config = dict(
    model='text-conditioned image diffusion model',
    conditioning='text',
    text_encoder_shared_expert=False,
    text_encoder_positions='sincos',
    norm='rmsnorm',
    patch_size=[8, 8],
    residual_init='scaled_by_depth',
    momentum=0.95,
    magnitude_pruning=0.7,
    batch_size=128,
    lr_schedule='cosine',
    final_lr_fraction=0.05,
    adamw_weight_decay_other_params=0.01,
)
Rows from expert 22 of block 3 of the denoiser, named by matrix and row number. Rows with one number belong to one neuron. Each number is 128 + 24 x the weight over the matrix's rms, rounded and kept within 0 to 255. All counts start at 0. Numbers have three digits each.
# up: expert up (model.blocks.3.mlp.up, 32x96x192), inputs 0-191
# down: expert down (model.blocks.3.mlp.down, 32x192x96, transposed), outputs 0-191
up.47:128128128128128128106154128122096128128128128128128128128093128128114128181087128128128128128153128128128128185170128128128211128128152169070128111128128128128128128128128096128128117128128128128128110128128155128128128107128192170128128128162128128182128166128128112128180128128128056128160077108064128187128128090128128128128155128183128128083128162100128128128154128128128128192128128158128128128128128128128128128128128128128128201164128128157128146128128128128128128128128128128128044128128165168128128186128128128179128128128128128152128128128128128128128128128128120128
down.47:128156128128128128128128128128128128128128128128092137128128072128081128128128128128128128109128182128128172128107128128095128128074128128128128128197128111128128128128128128148128128128175128153181128128128128128193094128128128073128128090128128128064082077184128128100128178128073128128128128128128194128128166128128117163128128128152128128128128144128128128128128167151068128067093128128128128128128128128128128128128128128092174128128128128128096128128086128128128151128128101128128128080128128134128128104103128096103128128194141128099103140128128098128128128128128128143
up.48:128128128128128128128156128128128145128128128128128128128083128128091128128128128128128128102128096128128128128128128128128128128128128128128128128149128184128128128128100128128128148128128128159114148128128128128128128128128128128061128096128203128106128160128093147128128203128128128128101128128180094128128103128128128128128128102128128128128128093128070128128106160128128128128116197128128148128164128128098117128047128147128109104128128128128128128128128100128152128128093128128128156128102128128128128155128128128107128128128159128087128128128109168128128097128128107128
down.48:128096128077142128157128128128128128128138128177128128128171128128128152128128168128128128188150128128128128101151128128128128128173128128128128128079128128128106128128128128128128172154128116128128128128128128128169091128128057128128128168128128128128128128128171128128091086128192066075128128078128128128128128128128128128128128128128176111169128186128128128128128128128128128079175147090128148128128128128163128128128128152128092128173128128128128128128128128128128128128104128128170099128128182128057049128128069184128154128128128128136128128128187128128128128204128128128
up.49:128128165128128175128102164168128165128164128190128128128128128128128128128164128128128128128128115128128128128128128128128035078128128087128128128081089098128128128128153128128060128128128128175128128108128128128128128151089161128128128105128164220128153128128128128182128128128128128103197094150128128128128128128095128128128178128128095059128128100076128155128128128128128128111128128110128128187128128128128128128128128128099128045128128128060159128128128110103098128128068128128128128128067140128128128128128128128172128169128179128098128128128128128128128128151128128128
down.49:128128075091128151128173128128128128128128101160128185128128128128128159078103170164128128128128064128128128128128128151128128128128128128095128128088128128128128172128128128128128128128095128128128171128070128128128128128128080128128128128128128010128128128128128091128128128090128128128104128128128069128128128128162128187128087177128155128128128181182141128128128092062128128128128128128073128128128128128130128172101128194128128128128128128128128110128128128128128128128128128128128128084096108128100128128128128128128153128112054094128122128128128128128146128128128128128
up.50:128069148128128128128141128128128077161128093128128221128128091128128092151128149128128128128156079081128128128128128128128128158128128128105128159169173148128128143094128128128128174128128147128100106107128128128128128128128128108128128128128128128069128159128145111128128128128128128128087093128094128128128128231128060202087128188128128128059128094128128128128128128128128169128128128128171111199128128094128128128093128128092128176084128128074128128128128128128071128128128128128128073180128095128128128128128128128128128128128128128193128128128128128128128128128128185128
down.50:082152128128193128183128173128128155104128164128128128128128128128128128067128128128128128079128128171128128128071128128150128128118165147128128128105128079154128128185155128128128128128128128128185128105128128128128128110090128128128092128128128128166128128169128128082128080128128128128128128128080128128101128128196128092128128128128141128128128128128089128128128069156128128128071096157128096061128128174128088128128128128063128128128128181128128128151063128128164128128128163128128128128128128146128128114128128128128128128099128128064128128128128128128172128128128103165
up.51:128094128128128103128175128128128128118128128128089128128128128061128128128128183128075128128099128128128187107128128128128128128170128128063128128157128128128128128128128128109076128155128121128097128128128087128128128128128111128102186128128128128128128128128128128128128128128128128086128128128128128128083128128188075128128087128128128128128175128128128128128128128128128069128128128100128128128128128128128047128100128128128128055128128165087128128128128128128128128128128128128128128179128128108128128128128128082128128128128128128128128128128128128123128128128128128128
down.51:186128171128128206128073128059128128150128165128105128128128128178128128128182080128201128128128210128096128101128128128128128128128093166128128146128128128128128128128128128128105128128157128128090128128128128128128170128128128157128111128128156128086128128128136128128128109128183128128073203128128128128160128128128157128128136128100128089128128128128128146128151128128128128128128128164147128172157128128128128079186128128128095128154178147154128128128128128103128128154128128163128128082128128128128089116128157190128128128100092128177088128128128128128128128128128128128
up.52:128128128128128128128128128128128128128225156177074128128081110128128128128128128128128128128128128128128070128128128128128071084128097128128128128148214087128128128128128160128128128128128128128128150105128094128080098128128128097166128094128128128128128147128128128128128128110128128128128128107128162128162115128107128128144128128157128128128128128128128128158128128128128128128128074128128128128059128128098128128128161059188128128128128128128128128074128158113128128128128078128128168128128103128128128128128128128128128128128128128128128128128128128128128128128099128128
down.52:128128128128128153128128090128128105128101128128162128128171128128147128128128128128128128128128128128128128128075103128128128128128128058128128128128128128128128173128128065128113128128128128128128128128128128068157128149156128166128182128128128128128083128128128128128128128080128128076165128128077128128049128128128128128083096128128128073116128128128170128128128163128128128128128128205128155128162128128168128128093102153128128073128080128128128128128178128086128128128156128128128128128128128128128106128169128128128128128088128128103128100128128047128128128128159128128
up.53:073101128128128128128083128186081193143128170128168128128128149128181095099146128214128128149128160128128128128128136097128128128128128128128128128128128128128081205020128075192128128128058191128128128094128066128128216128164128178128128128128128128079128128128128128075080128128128128128128128157224196128128103128164128128128128128061150128146128128074150128128163128128128128128183128128128110128233128128128128128128128128147128128128128128160128128128128159128128128128128128128128089128162128128100108151128128169173128094128128128128128128158128128128163128128128128128
down.53:128178128128128128128165128050128128128128075175128128128070128098128128128128128105090128106072128128128191128184090128128149128128128128128128153128128128128202128171128136070168128087128128128128128067128166128128128083123128128128086066128128128128128128086128128128170128128128128182128215128105061128128128094154128128128062174128128128128128144152128128128128128128128128176128068181128128128044080128128128128128128128128128128128128128128128128128128098164151128163092193128128168128128128128128128052128128107128128175128128128128128128128058128128075128128128073172
up.54:128183201128128128128086128128128128174128128158128128128128128128187169077128128128128169128155164128128128128128037069128128097128128128108111128076128128153128128137128168155161084128128176114128086128128128128128068147128128100128128096128128128128128128128076128128146128128128110128169128128152064128128092179150128128041128128076128128128128162128128128108128128103128128128128128086149109128128082128128069128145128128128128128128128128128103128128128128128166128180128128128128157128128128128113128128128128128202128128128128128128062092128128059042128128076128128128
down.54:181116128128128128139128089128128089128128128128128128128128128128082063128145128128162128128128128128128128159128179128128162128128128128128128083128128128128128128128128117128128128128128128215145171174128128128098128128099128155128128128128128128104128128128179128128128076176128128128128083128128128128128128128103128088128128128128128128128128128128171073128128070128128128128128128128128128128128128102128166128128128128128128128128128128128128128111128128128128128128097128128169167128128128128128128197168210053128128164128128171128128128091128177128128128128128128128
up.55:128128058128177128128128159190175101091128128128128128157128128128128099128128128128116128107128128098158137094169172128128128067128128155128128128156128128128128128071128128128069128128128128128128109128128128128128112128128128128128095128128128128162128128128128128128128128070173128128128128158157128143128128111128193146128154177192143128128128128059128111128146128128076128128128065128128153128128128128128128128202150177160096128128128097128151128174128111128186128128128128146128128128128128128128182128128128128128082171128128192128147128128128128155128128128128192128
down.55:128128128128128128128128144128085128128164089128128128128128128128128128128128128128128084128099079128128080128128105128081128170182128128128128128128128128090128128128139128093128128160128128128128128128128128128128128166128128128128128128128062128128128154089128128128148105128128128128158128158128128094128167183128128128128128072062151048128128086204128128162128155103128128128128128066217128104128128128150128128128128166128207128128128128087085128128128128128128128128128128128128128128097128128150128128128169188074186128128128052128092128128084128128128157128128128184
up.56:184191091128128128128128128128161128128128128128128060194128128128155128128128128128190128128140128128128128170110128128128128128128128128128183152128128128101128128128128128210053128128128128058128128094128128128183128128177081178128128128128167154128128152128069128176171128128150128128128128097128128128128128112110108128128128128128128128128080128209128148128168128128128128128128128218128107128160128027128044128128157128092128128128128128128128128128128128113128128128039128128128155128128087128128128128128128128162150128128128128128062128128128110128128128152086128128
down.56:191078128128128128128128128128091128165128149128069189128128128128128128166128128148128115128128170128138128081128128128128128128128128128128128062128118128128128069113163128128128128152128128128128184128177072128095192159128128062187128128128128128188161128096178128128128128128204100128128125128128128128110128039035128135128128128128161128173128128104172128128128128128191128158097128128128128128150128169182118128128128128128128128081128078128128128128061086128198128128128128128128128128128128182128086152204128174128128086128128181128128171154128128128128128167154128128
up.57:128128128128165128128188188128111128128139087128128128128128173087098128128128128128128128088128128128128128073183128128128098128128128128128174152128096128128128128193128128155129128112152128128128128128104032128128128102158128139128177128192128128128128128128128128128128128157128128128153128158143083128156128128128128069128078128193128128199128128128128150128157128128180128128100128128128128096128128128128128128128128128128128128128128128128173128128128158148128128128128128128185128128128091128128128128128128128182128128128077128128128128156157128128104166128128128117
down.57:089128128128128177201065063128128153128128128182128128128128112128184128128128128128158128128128128128161128128128128128128128152128128128128128122128128128128128128102128128128128092128128093128128128128128166128155128128128159117093088128089128128128128128128139128173128128128128128128128128128128128128128128128087092191128148081128128128128128159128128128128098176128128159128176128128106128128128128169128128128190128159128128128128128128128128128128128108128128128155094128076128128128128128128128128128128128128095128128128101128065128128128091048128128073128128165128
up.58:086128128128128128109100169128128056128128128146128128179162128179128100128128148128128068128128128167161141098128097128128128128089065128063128128128128172163128081096089128200083128128195128128062128128128086128179128128128128128128128128128128128157128128073091106128128078128128090128128128128128128083128108173128128128204192128128106128128128206128077111128128197128128128193076077128205128112081177128128128128085128128128145128128128128064128128128128128128128097128128128107128128128128128128128109103179128128128128128128069128128128128128128090128144128128128169128
down.58:128090128194183128128128128128135128128128176128128128128080180088128169128128149128128128128128149128171128168128196174128128128155128128128077108128128128101128128128167172106128128169128128204128128175128144128128128128094128128128155128175128128128128128148128141128128167128128224128128128128128128186128128128128128128128128128128128128128128128128128181128128128088128149128155128128128128128113155128128172152183079160128128128097058185183052182128135228128128128170128128128060176189152128128174153128128181128098128128128128128128128128191128128105128160143128128128
up.59:209128128080194163128128128128036091128128128128174128128128128029128128128128175128128167164128128128128128117128128128128111128128128128067128128128068128158128128128128128172128128161128128173150128128128128128081100128207183128095128128128164128197128128173128128128107128088128128128237128128128103148128112147128128128128128110211105096128105128105128128159091197128128128128128128099128128128147128128128128128128128094122128128128128118128059128100128181128128128128128128128128128128128128128128128115128128128128128128128128128128128128128128128128128104128128128128
down.59:128128097172128128128148128128159194128128128128128164128128128128128093128128128128174128128150128128149128128128128128128177153128171128128128128169128159128128128128102128071128148128055128128128080128128190128128106128074078128128128128128128128128128128128128128154128128158128128128128128128100186128128128128128089185128128092128128168128128101101089128128128128128128091128128180128128128167097098128128187128128128168128185128128128128063128128128081128128128166169059128128128128128128128128128128128117128128128128128093099105128128092146128128083174128128169128128
up.60:128128128128128148128128128178128128103092128128128128042163128128116128178128128188128128135128128128128128128091128128151128157156111128110128128128128154105128128128128128128128128128128157128193103128110128089128091128128128110128080128166091097128128128075128128060090128128189128128128128128128128171128111184149078128128128128162104169128102083199128128085172128093128076128079128128128128128049128128128128128148128128172086128128128128128128156073128202128128128091128154128016128128128173191083128083128089128147128128128128157128128128096128082128128128107128128128
down.60:128128128128128128128175128128128128128195128128128128128128162083171128089089128128128178128128183128128128106128128128128128090128128097157128128096128095128128128090128171128191128128040128128128128128090128128128128128128167128128165094059128128089079128192128128128128128128072128128128171103194128128128169128128181082128128128083128128172128128128169128169128128128128128128128128128095128202128175128128128183128128128128128128092072128128161128128128087128128128168128128184128128128128097099128128128128085128103088128076183128128160128128128128128175142128071128128
up.61:128128204128156128102128128128099128128128137128128128128155128166128062144128128128128128172128128128128128128128128169153128128158072073202128128128128109147128050128128190096128128128128161169128143128149128128128128128128128128199128102105128128128128128156088159128086069163113128128128128128128128128077128182109128128099175168128103128128128128128166111128128128062106128128071128128091101128199128075128128128128128128163128091128092128128067128066112128128128128128128128128128128180128128128128128128128108128128128128128128128128128128074128137128128128128128171128
down.61:128177113128128128128128128128201069128128128128128128128094155128128193128128128128157128101128128094128166173128111128128128162128128128128128128139128157171173128128128128128128128128128128092128128128170161128098177128128156128128128128128161109164128128118128128178172128128169128128128128128128128202128128077175191128128128059128128128128128128198128128128128128192188128128128128128128128128128128128128087128128148152081079128128128128128128128128185128128128128128154128128128176128128128128103128128154148128128128128128128128128128128128128066128089128182128128183
up.62:158098128128128128148128128128128128156128128128128128128128128128128128128128128162104128128152128128097128128128062128128128128128078128128118128128128128128128101045128128207128161128128128096128128128128128128128128128128128128128128128206128128193145151128128171128128128178128128128128128095177128185128128172128128128128170128046128128128077128128099156128128128128128066151128149185128128128128128128128196128128128128128104128128160128128128128128128128128128128145128128128128093033099182128128181128128128128128128128155128128152069128167128128160128128128128128128
down.62:128153128128128128128089128067128128128128128128128097128128081128145128128128128128128128128128196128128084128173164128128128128128128128128150147128128128066128128128158128128128068128128128128128128128128061128128128128128167128128128128082128128128074128106128128128128128128128128128128170174128128086128128075065169128128072128171075128128196196128128128128128189128128128092128128128128179128128128128128128128162128165080128164082128108080128128128128128128076128128128128203128164128220128128128078090128128128177128128128128128128155128128143128128128128074128154128
up.63:102151165157128183128128128128204169128128128128104128128128128161128128128128154164128128177155128128068128104128128128110080128128128105128181128128153128128128128128128204128128128128128174128128097128128187128110183103128090128176128128128128128128145128128128128139157100128128128128128093128086101128128163128128128128086095128058128128088128128128128157128128128128206128128128128128128151128128128128089128128128179128182128128128128128128128173128128148128128128128128128110128128170128128128128128128128128128074128128155128146128094128128128193102103128145128128128
down.63:168156128128115093128082128128128068128128128128128128101128128072128128128128057088182128104081128128128128204099128128128128087128128141128128128086090128193128128163128093128167128128128086128128183128128068128128086128128151128095128122128128141128128183128128128128128128128128128128128128128159156128128079174128128142128170128128084088128141128128128173128096080128077128128128128128118128128176128101174128128128128184108084128128153165128128105128128128128128128128128128203128128128128128128128128097128128128128128128128128066128159128128128128128128128096128157128